A small image super-resolution model, trained from scratch.
Training: adamw at rate 0.0021, 6100 steps, batches of 64.
Rows from block 5 of a small image super-resolution model, named by matrix and row number. Rows with one number within an expert belong to one neuron, the router's apart. Each number is 200 + 20 x the weight over its row's rms, rounded and kept within 0 to 999. All counts start at 0.
Before each expert's rows are labels from the 100 images, of 14976, where the router gives the expert most weight on average: "top examples" is what is common among them; "patch colour" is the nearest of a few named colours to the mean colour under the peak. Only what is clearly more common there than usual is listed. The data: rendered landscapes of hills, water and sky. In brackets: how many of the 100.
# router: router (model.blocks.5.mlp.router.weight, 32x64), inputs 0-63
# gate: expert gate (model.blocks.5.mlp.gate, 32x32x64), inputs 0-63
# up: expert up (model.blocks.5.mlp.up, 32x32x64), inputs 0-63
# down: expert down (model.blocks.5.mlp.down, 32x64x32, transposed), outputs 0-63

# expert 15
top examples: night (96); dark volcanic rock (64)
patch colour: black (98)
router.15,205,173,201,200,222,216,205,193,189,243,215,231,180,213,172,202,202,235,209,217,208,217,194,196,195,179,209,184,208,212,198,225,223,202,167,216,185,194,165,207,222,178,233,202,236,247,170,197,194,161,204,173,202,214,168,219,171,224,197,205,206,195,183,217
gate.0,188,190,213,191,192,183,198,195,190,181,201,172,208,196,196,213,218,191,166,230,198,215,201,250,228,237,214,211,206,182,220,225,211,152,210,203,177,163,160,195,216,203,183,180,169,208,222,225,205,180,187,197,186,165,216,209,212,186,205,169,195,178,197,171
up.0,209,173,223,234,177,193,208,195,221,209,208,184,207,183,223,217,189,211,167,216,230,212,234,216,203,218,174,201,211,207,219,204,188,162,209,212,178,174,168,193,204,220,177,155,210,207,197,220,175,175,202,167,198,200,151,192,220,219,190,192,199,185,199,164
down.0,201,221,181,205,169,209,221,232,202,165,196,200,193,190,209,193,207,210,224,191,199,164,196,203,190,216,199,224,185,200,186,207,167,184,231,201,207,186,232,230,173,218,176,175,186,218,233,213,190,231,195,267,185,198,210,172,211,199,197,215,205,206,160,202
gate.1,194,187,229,191,203,214,167,231,180,231,207,214,173,185,207,200,208,186,210,212,168,214,171,231,177,205,223,215,191,220,217,184,248,195,179,194,219,195,167,200,163,198,207,200,185,194,196,210,175,175,177,195,184,207,174,226,224,228,219,172,175,173,192,183
up.1,210,230,191,208,189,227,189,185,182,179,215,225,180,190,185,159,183,218,218,185,198,202,201,188,237,185,210,192,186,198,180,219,215,203,171,204,233,219,207,198,242,191,204,219,202,171,216,154,218,215,216,221,213,240,220,169,185,191,208,202,216,224,183,235
down.1,165,188,213,187,230,203,185,202,211,248,232,199,209,244,177,227,201,161,192,216,215,192,176,191,181,169,208,202,197,215,190,202,204,216,188,228,179,215,167,190,212,151,230,225,217,217,197,219,186,196,174,176,207,197,196,204,210,220,187,197,213,179,187,223
gate.2,238,204,185,231,181,157,203,172,201,168,172,202,211,193,250,221,175,179,204,186,229,185,219,215,172,180,183,164,197,209,216,211,209,209,218,223,196,210,189,189,219,178,168,210,194,204,203,222,218,203,213,198,219,237,208,189,201,184,206,232,211,229,183,207
up.2,233,205,194,230,195,146,230,177,194,180,183,212,220,219,236,201,161,191,201,188,236,206,197,226,180,178,197,169,206,220,204,193,190,206,214,244,197,212,194,201,229,196,185,209,193,200,196,196,217,213,213,186,229,230,215,207,212,184,191,232,205,236,176,217
down.2,199,235,199,168,189,175,168,186,210,188,202,200,209,197,211,208,214,188,181,205,195,182,188,200,221,217,208,205,173,184,226,234,197,215,198,190,215,180,206,215,209,206,194,178,186,177,238,224,172,225,202,214,190,252,233,219,221,164,160,212,165,210,174,195
gate.3,197,150,219,214,181,206,221,190,202,178,195,180,202,205,192,182,188,221,129,207,211,215,181,220,218,182,196,199,189,164,176,219,244,200,190,166,171,209,198,193,240,208,189,182,201,207,208,182,216,202,210,241,198,204,220,194,185,194,183,205,207,219,211,200
up.3,210,158,226,214,169,210,214,185,204,169,187,199,213,205,194,181,205,220,150,205,213,229,181,217,224,198,206,188,201,162,192,206,228,195,206,183,175,199,212,207,237,197,190,182,214,218,212,163,207,187,205,257,225,223,202,173,183,192,184,209,197,228,212,202
down.3,212,200,222,185,206,189,174,174,193,208,221,227,200,193,188,146,226,178,204,211,183,216,172,175,216,218,219,225,184,194,219,177,241,203,207,161,174,188,173,218,172,209,190,204,231,208,206,172,213,207,227,213,169,189,220,199,208,199,157,191,182,208,198,210
gate.4,226,152,215,197,202,173,216,190,191,196,212,200,225,200,254,203,219,198,173,214,202,194,202,191,173,198,168,202,174,218,217,169,179,201,246,220,191,207,202,186,245,208,187,172,195,198,230,233,202,204,214,188,213,233,192,219,209,200,199,210,211,169,220,203
up.4,224,149,226,185,201,158,225,202,216,193,198,196,220,208,259,211,178,206,167,206,213,207,190,198,164,192,184,195,194,202,222,195,160,186,224,224,189,195,193,185,225,210,189,175,215,218,241,224,206,190,201,176,207,223,186,215,203,207,178,206,201,174,195,202
down.4,185,231,167,223,183,222,185,185,193,189,222,193,221,210,165,211,219,207,236,211,220,190,200,214,226,179,181,232,184,179,166,208,212,187,207,173,186,185,212,233,179,183,191,202,203,223,195,182,206,207,207,208,179,159,187,174,179,174,179,198,157,215,173,199
gate.5,186,219,157,197,184,183,198,203,201,191,167,185,186,191,224,197,189,170,217,241,231,190,191,239,226,225,182,203,219,217,191,181,207,171,218,218,193,189,209,224,209,226,166,178,176,244,194,204,187,192,172,197,185,205,218,221,232,189,199,188,180,204,210,170
up.5,244,181,232,189,192,217,208,205,206,238,225,195,226,200,209,184,206,199,209,210,193,224,185,163,199,224,195,205,207,180,173,181,140,180,222,227,187,187,170,199,179,215,200,164,215,204,208,191,220,227,183,202,218,157,189,185,202,187,181,191,208,218,212,196
down.5,210,247,214,166,198,204,208,231,195,218,219,175,170,186,224,211,233,199,207,194,222,165,165,208,217,219,202,213,148,184,201,215,200,190,231,193,224,190,222,193,197,181,215,176,200,230,230,225,214,203,188,214,194,205,192,203,207,186,200,206,155,210,188,220
gate.6,188,187,214,206,207,216,178,214,212,245,189,187,194,195,148,174,197,197,184,226,187,238,194,228,199,215,221,208,197,203,216,197,244,166,182,189,172,191,154,207,188,207,216,191,202,194,181,214,198,201,186,231,189,192,205,207,204,204,193,167,152,189,230,184
up.6,199,163,230,219,193,174,205,209,208,231,197,186,222,209,218,212,215,177,189,207,203,192,204,204,180,215,194,208,208,182,214,167,169,180,232,200,176,181,167,199,186,205,185,176,227,214,190,239,198,157,198,181,211,170,158,217,195,185,178,197,235,174,217,183
down.6,218,228,188,219,191,203,197,206,189,148,183,206,195,188,210,171,197,200,211,195,215,176,203,211,233,212,191,206,183,193,222,220,209,187,230,173,216,204,225,194,199,236,156,188,181,186,190,200,197,225,206,244,214,217,206,186,211,180,197,254,170,230,205,183
gate.7,209,226,145,199,178,222,196,186,175,190,181,215,229,211,194,203,203,203,201,180,223,206,226,220,248,189,186,187,208,237,150,218,210,215,197,198,173,208,194,200,183,197,196,218,219,186,148,184,219,192,208,221,199,171,228,194,193,179,208,202,211,223,190,211
up.7,185,230,187,242,221,218,211,208,186,244,192,200,204,189,160,191,249,180,221,192,197,184,192,164,231,206,198,223,198,176,199,199,179,213,208,186,228,212,181,208,192,200,205,191,183,192,162,203,200,222,199,188,205,135,201,169,198,204,211,196,180,191,202,201
down.7,196,216,175,214,179,205,164,218,236,200,218,181,235,182,152,174,190,233,218,195,188,190,211,215,185,215,195,209,181,229,189,171,200,213,212,223,197,196,178,240,178,216,216,192,199,196,206,218,174,190,185,197,203,190,160,174,205,169,185,199,176,235,193,204

# expert 6
top examples: night (79); dark volcanic rock (53)
patch colour: black (79)
router.6,203,213,192,200,209,224,191,225,207,202,247,220,224,168,193,196,158,239,211,215,184,210,212,192,190,185,220,228,187,209,213,201,216,189,212,218,183,203,175,213,183,215,241,199,193,212,195,165,204,185,226,161,202,235,223,181,175,211,164,232,197,190,181,193
gate.0,222,199,196,226,203,180,212,175,194,184,210,211,239,214,244,217,207,180,201,179,213,181,201,193,195,173,199,178,213,182,213,220,167,213,230,211,185,222,216,216,192,180,174,190,220,191,171,188,216,205,237,191,231,182,204,179,194,159,189,235,230,193,194,235
up.0,226,198,196,174,171,214,169,173,198,172,212,187,213,200,195,166,169,225,169,204,198,236,193,198,248,202,219,177,232,190,178,205,191,181,205,170,173,190,200,214,218,208,189,222,227,210,202,175,225,201,206,245,200,216,215,178,188,205,194,197,214,233,219,191
down.0,193,165,222,198,208,207,200,218,210,210,189,231,218,191,193,155,218,195,230,158,212,193,212,198,221,209,213,199,180,189,153,197,193,222,191,176,193,208,145,176,225,233,186,218,174,196,189,216,192,203,227,200,218,200,205,179,214,225,212,190,169,223,198,177
gate.1,206,191,211,205,221,170,205,233,179,233,209,205,205,194,210,233,196,160,201,187,188,177,215,194,165,179,196,201,186,218,214,198,169,214,201,249,231,213,215,190,185,176,197,175,208,187,205,210,197,214,205,148,206,172,181,208,239,202,196,196,196,158,176,207
up.1,196,205,196,196,168,224,200,179,199,189,176,184,195,185,189,176,204,247,198,217,198,213,192,206,247,215,201,201,217,187,184,192,235,176,198,148,167,184,208,205,206,219,185,224,187,197,195,185,196,210,188,253,193,223,227,185,170,191,206,216,184,240,217,201
down.1,187,228,194,170,233,216,191,205,177,200,176,235,201,220,198,163,189,199,214,169,221,214,185,220,210,216,195,190,179,219,165,225,194,198,173,187,202,217,210,216,236,215,223,198,185,168,197,182,200,219,173,228,216,205,203,183,222,242,219,168,183,189,185,177
gate.2,186,208,190,215,239,158,177,176,210,230,222,164,216,190,225,200,187,174,203,207,211,191,228,186,176,198,191,199,210,174,199,190,196,193,223,197,234,207,225,220,210,222,173,189,191,208,184,256,192,210,212,198,207,165,189,191,202,207,175,218,195,150,188,196
up.2,227,182,198,177,181,247,203,183,220,209,203,213,193,213,187,184,188,240,186,181,189,211,217,210,203,179,199,215,190,206,194,203,198,222,156,216,173,205,221,198,169,167,221,228,228,177,202,149,219,182,204,203,207,199,210,170,213,216,216,197,239,194,184,229
down.2,186,248,177,189,192,212,200,237,187,212,189,192,198,209,217,216,218,178,174,165,193,218,193,217,183,210,194,218,210,211,222,196,186,187,220,167,177,207,253,148,209,190,246,205,202,184,219,173,177,204,205,223,211,194,207,195,222,190,194,209,184,173,186,188
gate.3,196,212,192,213,227,189,197,208,209,209,219,208,194,220,197,201,217,179,208,188,184,173,172,178,171,184,254,203,165,182,266,227,200,224,207,232,218,199,217,185,174,173,200,186,178,202,191,181,218,181,231,173,219,220,195,205,209,203,184,211,206,181,184,200
up.3,210,179,206,207,223,192,223,228,186,212,212,198,199,207,173,216,213,187,215,188,165,189,162,189,163,179,240,222,167,184,255,225,196,218,207,224,196,230,215,179,171,205,216,173,179,198,208,182,188,193,207,171,217,223,179,209,219,205,193,197,201,204,172,201
down.3,222,189,200,192,191,180,219,201,216,210,231,190,196,184,179,227,210,215,188,212,195,207,193,152,185,179,189,152,189,227,235,179,208,167,197,222,192,183,224,219,167,191,200,197,232,223,197,224,199,190,210,199,158,207,176,196,158,184,180,216,177,185,208,183
gate.4,181,181,213,198,215,196,220,235,175,196,201,213,181,174,213,170,207,196,175,227,187,219,192,202,185,228,202,218,218,182,239,195,245,196,173,182,204,175,169,190,197,207,229,180,186,215,217,220,161,190,175,190,174,198,183,200,209,217,218,167,188,185,195,158
up.4,231,189,215,196,185,238,184,212,216,215,191,239,194,193,208,211,202,232,195,198,194,211,228,207,186,192,189,197,246,218,162,188,165,234,190,185,177,222,212,177,188,193,219,209,233,173,199,157,208,160,212,183,211,197,215,190,216,212,198,185,228,182,178,195
down.4,188,216,180,196,217,227,187,218,180,189,181,231,184,170,216,178,234,177,203,166,184,214,197,189,209,206,208,219,157,234,194,194,193,188,188,196,173,213,229,177,205,197,203,223,206,145,225,185,189,194,183,227,216,177,210,186,226,210,194,194,205,169,171,179
gate.5,174,222,195,187,196,199,169,177,201,185,217,217,176,213,171,163,187,231,213,181,222,202,186,225,201,197,217,175,182,232,237,215,234,213,155,193,243,205,207,206,191,183,207,233,198,195,196,192,208,212,203,217,198,232,239,197,195,195,230,213,201,218,174,209
up.5,189,187,213,206,212,195,207,226,221,228,198,188,200,190,221,204,210,184,215,208,158,187,232,166,212,216,190,228,234,164,201,166,155,194,230,184,194,192,214,203,205,216,197,212,214,220,206,231,186,184,190,175,192,154,181,203,208,208,177,198,210,153,212,189
down.5,232,182,198,196,177,213,220,209,201,184,195,228,220,182,145,242,181,196,202,198,217,218,223,187,173,184,190,205,235,221,227,190,167,214,178,230,171,198,236,225,191,219,206,176,212,202,187,210,200,204,180,174,224,205,176,195,204,190,203,188,222,178,186,176
gate.6,213,210,192,189,133,230,214,164,197,191,188,204,211,209,220,197,199,251,195,185,202,213,215,224,238,190,228,189,199,210,181,188,198,208,203,186,156,202,215,214,201,187,188,222,208,195,188,152,200,205,211,226,211,200,221,183,166,183,203,197,222,225,193,218
up.6,219,221,187,190,149,234,221,181,177,189,214,214,222,184,229,212,194,233,195,183,212,210,238,227,219,167,218,171,192,229,176,202,198,215,203,198,170,211,221,219,189,190,193,213,234,178,187,168,208,209,215,205,206,190,221,187,186,184,220,195,234,199,179,217
down.6,230,168,207,199,189,197,206,182,195,160,210,201,235,225,175,157,187,207,200,192,225,200,188,210,205,241,196,177,201,193,165,222,245,204,178,200,214,173,157,222,213,210,182,231,200,217,180,192,191,212,204,217,205,217,191,192,163,198,206,213,195,223,225,215
gate.7,217,170,223,212,199,205,181,184,188,194,198,218,203,224,178,216,206,165,205,198,173,194,171,189,179,174,228,197,206,179,225,229,197,215,174,235,171,219,226,181,179,180,218,232,217,204,213,162,214,165,230,199,232,224,201,189,193,192,197,224,225,213,209,215
up.7,167,215,175,207,205,180,207,190,204,205,185,176,212,172,229,200,208,201,217,213,211,194,229,212,217,208,160,187,194,232,172,149,218,201,225,171,231,199,178,219,243,213,200,172,193,198,187,245,174,230,191,200,179,174,193,204,196,198,211,198,179,189,215,197
down.7,209,241,186,176,202,215,210,220,176,182,170,217,199,210,228,198,201,192,189,201,204,185,177,249,169,180,189,235,191,217,203,199,192,234,183,172,186,212,214,199,202,196,235,208,198,182,196,152,196,210,161,213,219,209,214,206,244,176,178,198,186,204,177,205

# expert 23
top examples: noon (71); terraced slopes (50)
patch colour: green (43)
router.23,200,212,187,195,201,197,146,213,216,207,214,205,197,215,217,153,165,184,212,182,171,209,170,185,186,194,224,214,241,215,201,210,178,175,205,191,171,199,198,179,224,196,196,191,211,196,172,220,189,172,184,216,197,183,214,229,159,174,198,227,221,187,202,170
gate.0,168,217,217,190,215,233,175,168,216,223,229,188,157,212,191,203,191,223,198,204,192,195,185,185,193,193,234,161,174,175,212,194,202,190,192,181,224,207,221,215,249,201,203,205,192,217,179,218,184,258,216,221,191,213,197,185,178,205,217,207,194,222,196,195
up.0,193,186,197,189,204,220,166,169,221,213,229,174,165,224,198,172,195,229,197,203,203,193,204,196,229,192,238,174,193,161,201,213,195,206,172,173,201,212,219,201,237,203,188,227,192,197,195,198,217,260,210,231,206,214,234,186,175,201,207,210,204,206,193,221
down.0,189,227,210,210,210,194,229,195,199,206,186,195,186,213,249,183,184,194,216,213,214,172,195,199,164,206,135,221,224,209,167,201,175,200,213,188,237,189,214,215,186,209,200,216,170,210,195,210,195,198,203,176,190,183,212,205,261,217,183,208,176,209,195,191
gate.1,179,209,203,208,206,216,191,195,231,209,191,193,168,206,176,186,229,210,187,180,203,206,149,202,207,188,247,194,211,166,213,222,226,211,190,168,185,207,210,194,235,193,191,225,179,208,214,190,205,237,217,248,217,228,216,197,180,203,232,220,197,217,192,223
up.1,182,200,213,182,214,227,179,188,212,216,218,192,143,221,188,208,231,228,199,179,178,211,186,213,212,176,255,189,183,188,195,226,208,216,180,181,203,219,227,196,234,177,181,232,197,189,201,184,200,230,212,220,205,218,215,200,166,190,224,216,205,202,178,212
down.1,168,226,175,161,232,213,198,167,190,197,209,181,194,223,198,208,160,232,196,203,211,214,188,228,198,198,163,219,215,202,196,214,192,217,226,186,215,207,180,204,219,195,195,217,191,176,202,221,214,211,191,166,175,188,226,213,256,226,206,187,180,220,205,180
gate.2,195,208,184,178,227,146,223,213,183,183,187,224,207,202,218,220,200,158,208,192,200,219,241,208,160,189,198,222,228,227,187,185,183,197,183,245,220,197,178,190,177,186,199,186,210,177,213,220,181,199,195,174,192,199,190,218,230,218,203,195,184,168,181,211
up.2,181,196,206,183,187,178,202,212,226,193,179,199,194,190,196,178,191,190,217,213,185,190,218,165,213,225,159,247,249,171,174,144,204,188,189,219,202,193,209,206,227,211,206,172,204,216,197,218,213,184,191,181,205,169,176,213,212,219,179,176,176,210,204,192
down.2,210,205,180,220,191,229,204,193,191,194,172,191,187,185,246,185,207,224,233,226,249,171,213,213,213,213,184,222,216,190,229,183,206,218,225,189,213,194,183,216,167,199,201,191,178,211,161,170,202,225,209,180,170,183,216,180,230,185,210,200,187,213,227,189
gate.3,166,207,178,158,215,222,163,197,224,241,228,191,159,202,178,180,232,235,192,200,217,220,197,183,202,200,205,199,193,165,216,179,208,188,187,184,216,181,205,203,238,199,185,223,205,221,209,199,188,220,202,235,200,213,220,202,217,211,197,175,188,173,223,213
up.3,212,193,208,189,176,222,199,199,217,228,221,212,188,224,221,204,221,191,197,178,203,211,178,214,221,182,232,193,213,185,191,226,176,225,210,188,197,217,250,189,243,177,178,206,207,185,184,195,228,211,218,234,218,203,217,168,176,175,212,224,231,222,170,221
down.3,173,205,192,202,224,200,214,194,205,187,191,253,160,195,238,252,227,204,228,195,192,203,186,202,209,228,202,206,194,178,190,209,182,196,208,177,192,193,170,182,202,188,186,191,180,230,198,152,211,199,202,169,189,177,197,217,214,228,166,220,178,207,196,214
gate.4,193,201,162,200,207,203,171,172,193,174,190,209,223,230,221,190,226,215,199,204,179,208,187,222,207,192,219,171,229,173,205,240,197,183,217,201,166,185,204,215,218,193,163,239,198,218,204,187,214,200,212,235,222,207,225,184,170,171,176,233,212,213,214,193
up.4,196,194,236,171,227,231,187,213,204,237,212,214,198,173,197,225,233,213,215,189,169,193,219,194,194,179,178,225,210,211,198,165,193,225,217,202,203,234,216,206,209,200,212,186,215,165,195,229,194,173,197,179,177,158,179,202,229,233,219,190,203,180,184,198
down.4,168,220,226,228,198,233,225,226,172,204,220,206,207,205,202,226,176,189,179,215,205,224,173,188,198,174,224,231,214,203,188,247,206,236,183,171,182,190,199,187,220,208,185,184,222,212,206,171,207,201,179,208,180,180,217,180,195,185,184,201,183,155,218,206
gate.5,206,148,212,221,161,214,193,199,205,212,221,204,203,211,207,179,197,226,170,178,223,232,170,193,212,196,220,197,219,167,172,250,226,197,188,165,185,213,217,232,206,196,202,203,234,186,192,176,196,228,208,228,184,203,204,182,182,182,209,203,218,214,207,200
up.5,182,245,159,192,226,174,185,230,210,181,188,204,170,196,187,220,245,205,194,200,182,204,157,186,214,214,208,216,200,216,204,203,212,183,185,186,207,170,197,168,221,207,175,171,188,212,229,196,200,181,188,215,178,204,234,199,192,220,184,172,171,176,198,189
down.5,160,201,217,215,216,198,171,210,193,184,210,189,191,211,210,250,216,205,192,225,179,165,185,204,180,196,183,221,179,190,183,183,180,181,207,246,229,189,189,191,181,188,208,201,204,214,204,213,180,186,200,221,207,224,202,229,221,220,189,263,202,194,235,215
gate.6,198,235,183,195,195,214,196,170,205,203,194,216,153,229,203,200,229,220,161,196,189,212,176,236,213,175,222,170,182,184,206,230,232,194,197,179,180,212,214,182,231,207,193,212,205,195,209,175,217,209,202,254,210,242,224,204,198,186,203,209,202,212,200,211
up.6,211,171,210,196,198,176,194,236,173,204,230,199,213,197,212,198,193,168,210,210,203,189,208,193,176,219,164,230,187,214,185,176,179,204,199,223,220,214,171,213,166,222,192,179,212,190,177,216,179,199,185,152,202,173,160,219,223,210,162,199,196,174,204,175
down.6,239,176,210,199,172,176,181,226,200,191,214,180,210,188,190,200,222,179,240,185,193,211,222,206,179,247,248,193,195,198,207,197,200,207,157,212,202,200,200,195,202,203,202,175,212,236,183,180,208,188,205,217,208,178,185,226,174,198,232,181,207,161,198,231
gate.7,189,221,179,170,213,189,164,191,207,223,228,182,186,172,189,216,206,224,210,207,184,185,227,171,187,219,208,187,219,181,186,142,164,180,193,173,191,175,204,202,206,202,194,217,205,227,217,236,225,201,196,198,184,183,203,219,219,220,159,208,193,169,208,213
up.7,222,183,220,220,181,189,243,177,207,198,179,226,223,232,209,194,188,206,193,180,235,198,198,211,222,166,192,175,221,214,205,228,181,233,209,200,173,232,197,221,187,201,213,200,211,178,177,187,216,201,236,208,215,215,191,183,182,176,222,223,213,228,169,230
down.7,175,222,191,211,219,192,194,222,181,192,202,202,213,208,226,245,246,186,210,208,204,147,194,201,187,197,233,176,170,193,215,209,224,208,190,185,190,180,196,170,185,205,197,166,203,232,215,199,174,167,199,181,223,196,187,218,188,191,191,206,225,169,169,181

# expert 27
top examples: night (93); dark volcanic rock (73)
patch colour: black (95)
router.27,203,213,210,215,170,247,193,193,193,160,193,208,205,225,214,173,205,232,223,182,207,215,191,180,201,207,185,206,207,161,180,196,227,169,205,248,229,237,186,202,201,216,219,236,198,199,238,230,212,173,205,199,209,210,212,217,206,220,195,182,202,202,174,193
gate.0,184,188,214,234,232,190,190,194,195,185,192,205,172,225,198,220,223,188,230,183,206,158,165,208,163,188,235,189,159,195,250,211,232,209,196,201,226,204,180,220,191,195,218,213,178,188,220,184,206,240,198,195,215,219,205,192,185,202,208,228,197,200,181,206
up.0,219,206,181,166,178,214,202,211,205,210,215,195,221,165,207,173,173,211,171,214,192,221,241,214,236,215,154,224,236,217,156,180,182,194,208,190,183,196,207,181,209,207,182,179,235,202,174,204,212,156,192,211,182,177,202,195,198,192,195,183,203,197,202,197
down.0,202,199,205,204,213,223,231,188,175,196,215,182,182,190,172,215,197,229,201,154,206,173,221,184,197,202,200,252,195,188,185,192,213,184,194,207,182,195,224,216,187,203,208,178,212,232,222,181,218,219,212,222,227,176,172,169,181,171,233,184,228,201,203,237
gate.1,167,231,203,201,204,233,205,223,187,208,193,217,161,175,171,202,220,220,191,188,192,193,163,200,182,215,200,201,170,213,204,217,246,195,186,169,204,199,195,194,159,210,200,167,177,177,192,194,157,213,168,204,175,207,176,223,215,217,211,176,183,210,192,193
up.1,227,175,208,215,201,171,211,174,206,183,203,179,243,223,243,203,190,167,190,199,220,209,206,173,220,190,203,189,220,193,200,199,157,200,227,227,198,202,205,202,253,195,191,224,215,225,214,207,225,204,219,210,238,195,199,186,178,186,188,227,231,208,218,208
down.1,238,203,204,215,160,180,218,209,196,200,203,180,200,169,200,181,211,238,232,173,192,181,205,165,206,186,196,201,176,206,202,177,216,198,211,215,203,206,180,200,207,186,200,245,222,231,217,210,217,196,234,155,187,171,168,198,238,198,226,187,201,197,187,190
gate.2,183,226,189,188,181,205,187,183,192,164,165,176,205,189,197,194,229,213,206,225,220,216,192,205,235,237,221,208,211,194,192,212,227,186,199,187,202,166,186,225,169,230,197,208,151,205,218,192,200,185,195,235,167,191,218,212,188,189,172,191,200,208,238,171
up.2,194,187,197,225,166,204,214,196,184,171,181,202,221,202,198,200,244,252,197,183,211,219,177,193,225,209,224,207,186,176,182,233,236,201,204,196,198,196,212,208,224,198,174,205,179,205,230,203,207,193,185,242,187,213,217,191,167,169,206,217,195,245,219,209
down.2,190,207,166,186,204,205,221,208,176,191,185,206,185,218,217,196,208,220,169,236,190,189,197,227,185,194,176,211,185,225,159,203,183,199,184,190,198,159,206,190,232,217,191,208,183,222,204,211,202,233,205,214,200,235,208,261,194,229,223,183,197,212,230,175
gate.3,225,160,257,229,205,198,212,194,195,198,176,200,189,223,179,195,198,239,158,176,186,197,167,211,187,195,218,221,182,167,220,211,215,210,192,202,181,222,190,198,204,177,217,202,207,191,248,174,204,161,214,196,225,212,181,197,205,199,221,206,201,213,183,208
up.3,197,158,257,242,213,200,213,186,169,181,191,215,213,209,175,196,195,214,158,176,194,220,169,210,183,184,204,195,186,190,216,221,222,210,186,204,169,216,192,199,210,170,205,188,196,191,242,199,195,172,224,204,232,228,182,190,188,212,222,210,194,215,187,213
down.3,218,182,199,180,199,176,177,172,196,211,190,233,240,206,188,204,209,171,199,193,212,217,184,189,190,193,220,178,224,221,207,189,190,239,198,215,202,163,207,226,174,244,194,188,201,188,210,180,222,201,191,212,169,213,239,224,223,160,174,169,204,194,199,176
gate.4,213,199,151,173,181,208,200,193,183,166,187,192,202,191,202,185,169,206,215,201,203,221,242,228,251,192,168,190,214,244,155,192,205,198,189,221,178,184,197,180,193,215,193,187,215,208,161,204,204,178,201,237,182,213,200,208,194,189,191,190,220,190,215,194
up.4,162,209,189,197,187,196,189,189,160,168,153,222,208,189,178,228,206,221,226,195,230,171,189,218,199,193,200,180,156,222,207,225,219,218,213,229,214,213,208,214,225,197,193,178,162,188,211,184,209,226,192,217,204,240,195,228,183,192,210,212,204,206,207,218
down.4,172,181,200,204,191,239,181,225,197,191,208,200,210,185,182,222,189,223,217,195,206,187,228,234,188,195,218,215,202,212,166,214,193,204,188,226,205,229,236,241,206,186,212,163,189,211,188,202,213,171,192,240,213,208,201,208,180,191,260,177,217,217,209,214
gate.5,151,210,218,215,215,185,171,184,184,215,188,216,169,208,196,232,218,195,232,197,199,208,151,184,162,183,228,182,168,203,208,210,200,201,229,197,226,197,209,247,195,194,197,189,153,189,232,201,195,218,199,193,205,221,217,196,201,223,198,213,217,181,201,202
up.5,179,234,230,219,212,191,187,197,205,215,197,188,184,229,183,237,214,216,243,208,192,197,155,165,182,192,224,203,171,189,212,214,204,217,215,197,238,216,214,249,189,193,205,202,163,184,221,211,200,240,230,189,219,210,201,197,211,216,220,216,201,195,197,193
down.5,186,181,195,204,249,178,180,201,166,211,196,211,232,218,213,212,210,169,176,177,177,215,200,206,220,213,189,166,209,209,194,196,187,245,206,222,212,201,189,187,228,209,222,213,173,186,216,184,164,227,187,185,196,217,212,220,179,189,157,220,183,186,196,171
gate.6,189,215,185,163,185,244,176,197,208,231,215,195,199,196,191,207,225,231,206,229,190,224,223,161,194,208,157,211,191,188,184,192,197,191,203,178,214,185,174,226,150,200,209,205,181,197,212,215,199,217,190,229,173,181,175,205,214,197,169,170,180,196,188,181
up.6,245,220,171,201,178,189,209,171,215,197,215,225,241,208,235,224,161,205,189,196,223,214,218,197,227,194,181,182,238,206,154,194,192,209,215,211,175,215,202,197,199,200,176,211,230,190,153,219,216,194,223,210,207,188,211,187,186,180,200,215,217,207,201,211
down.6,187,194,226,161,195,193,201,185,171,192,234,208,158,208,223,186,199,207,190,203,180,202,161,232,201,198,197,185,184,211,198,222,217,176,200,180,218,220,195,177,216,211,207,212,223,224,221,200,172,207,222,192,180,202,198,248,232,239,215,221,197,185,206,158
gate.7,249,183,216,148,204,196,194,197,189,187,166,203,238,207,213,211,176,202,159,176,191,200,205,221,187,200,198,200,251,207,181,201,185,208,213,194,189,205,186,172,203,213,227,200,229,197,203,180,215,163,231,193,209,208,197,189,196,172,192,215,245,183,194,199
up.7,233,170,230,178,195,197,191,201,231,178,175,202,225,230,217,205,177,195,153,174,213,207,197,221,221,186,205,199,227,214,182,208,200,217,213,207,171,207,193,176,196,173,202,176,241,191,213,188,220,184,235,197,221,214,186,181,175,188,208,217,225,168,189,226
down.7,202,181,155,201,171,197,209,197,193,182,180,212,225,213,207,234,203,193,174,218,219,207,176,204,196,196,229,178,204,192,182,182,198,214,162,210,196,181,191,206,217,199,219,182,180,227,209,182,257,212,188,219,212,222,226,209,149,189,169,190,230,183,193,203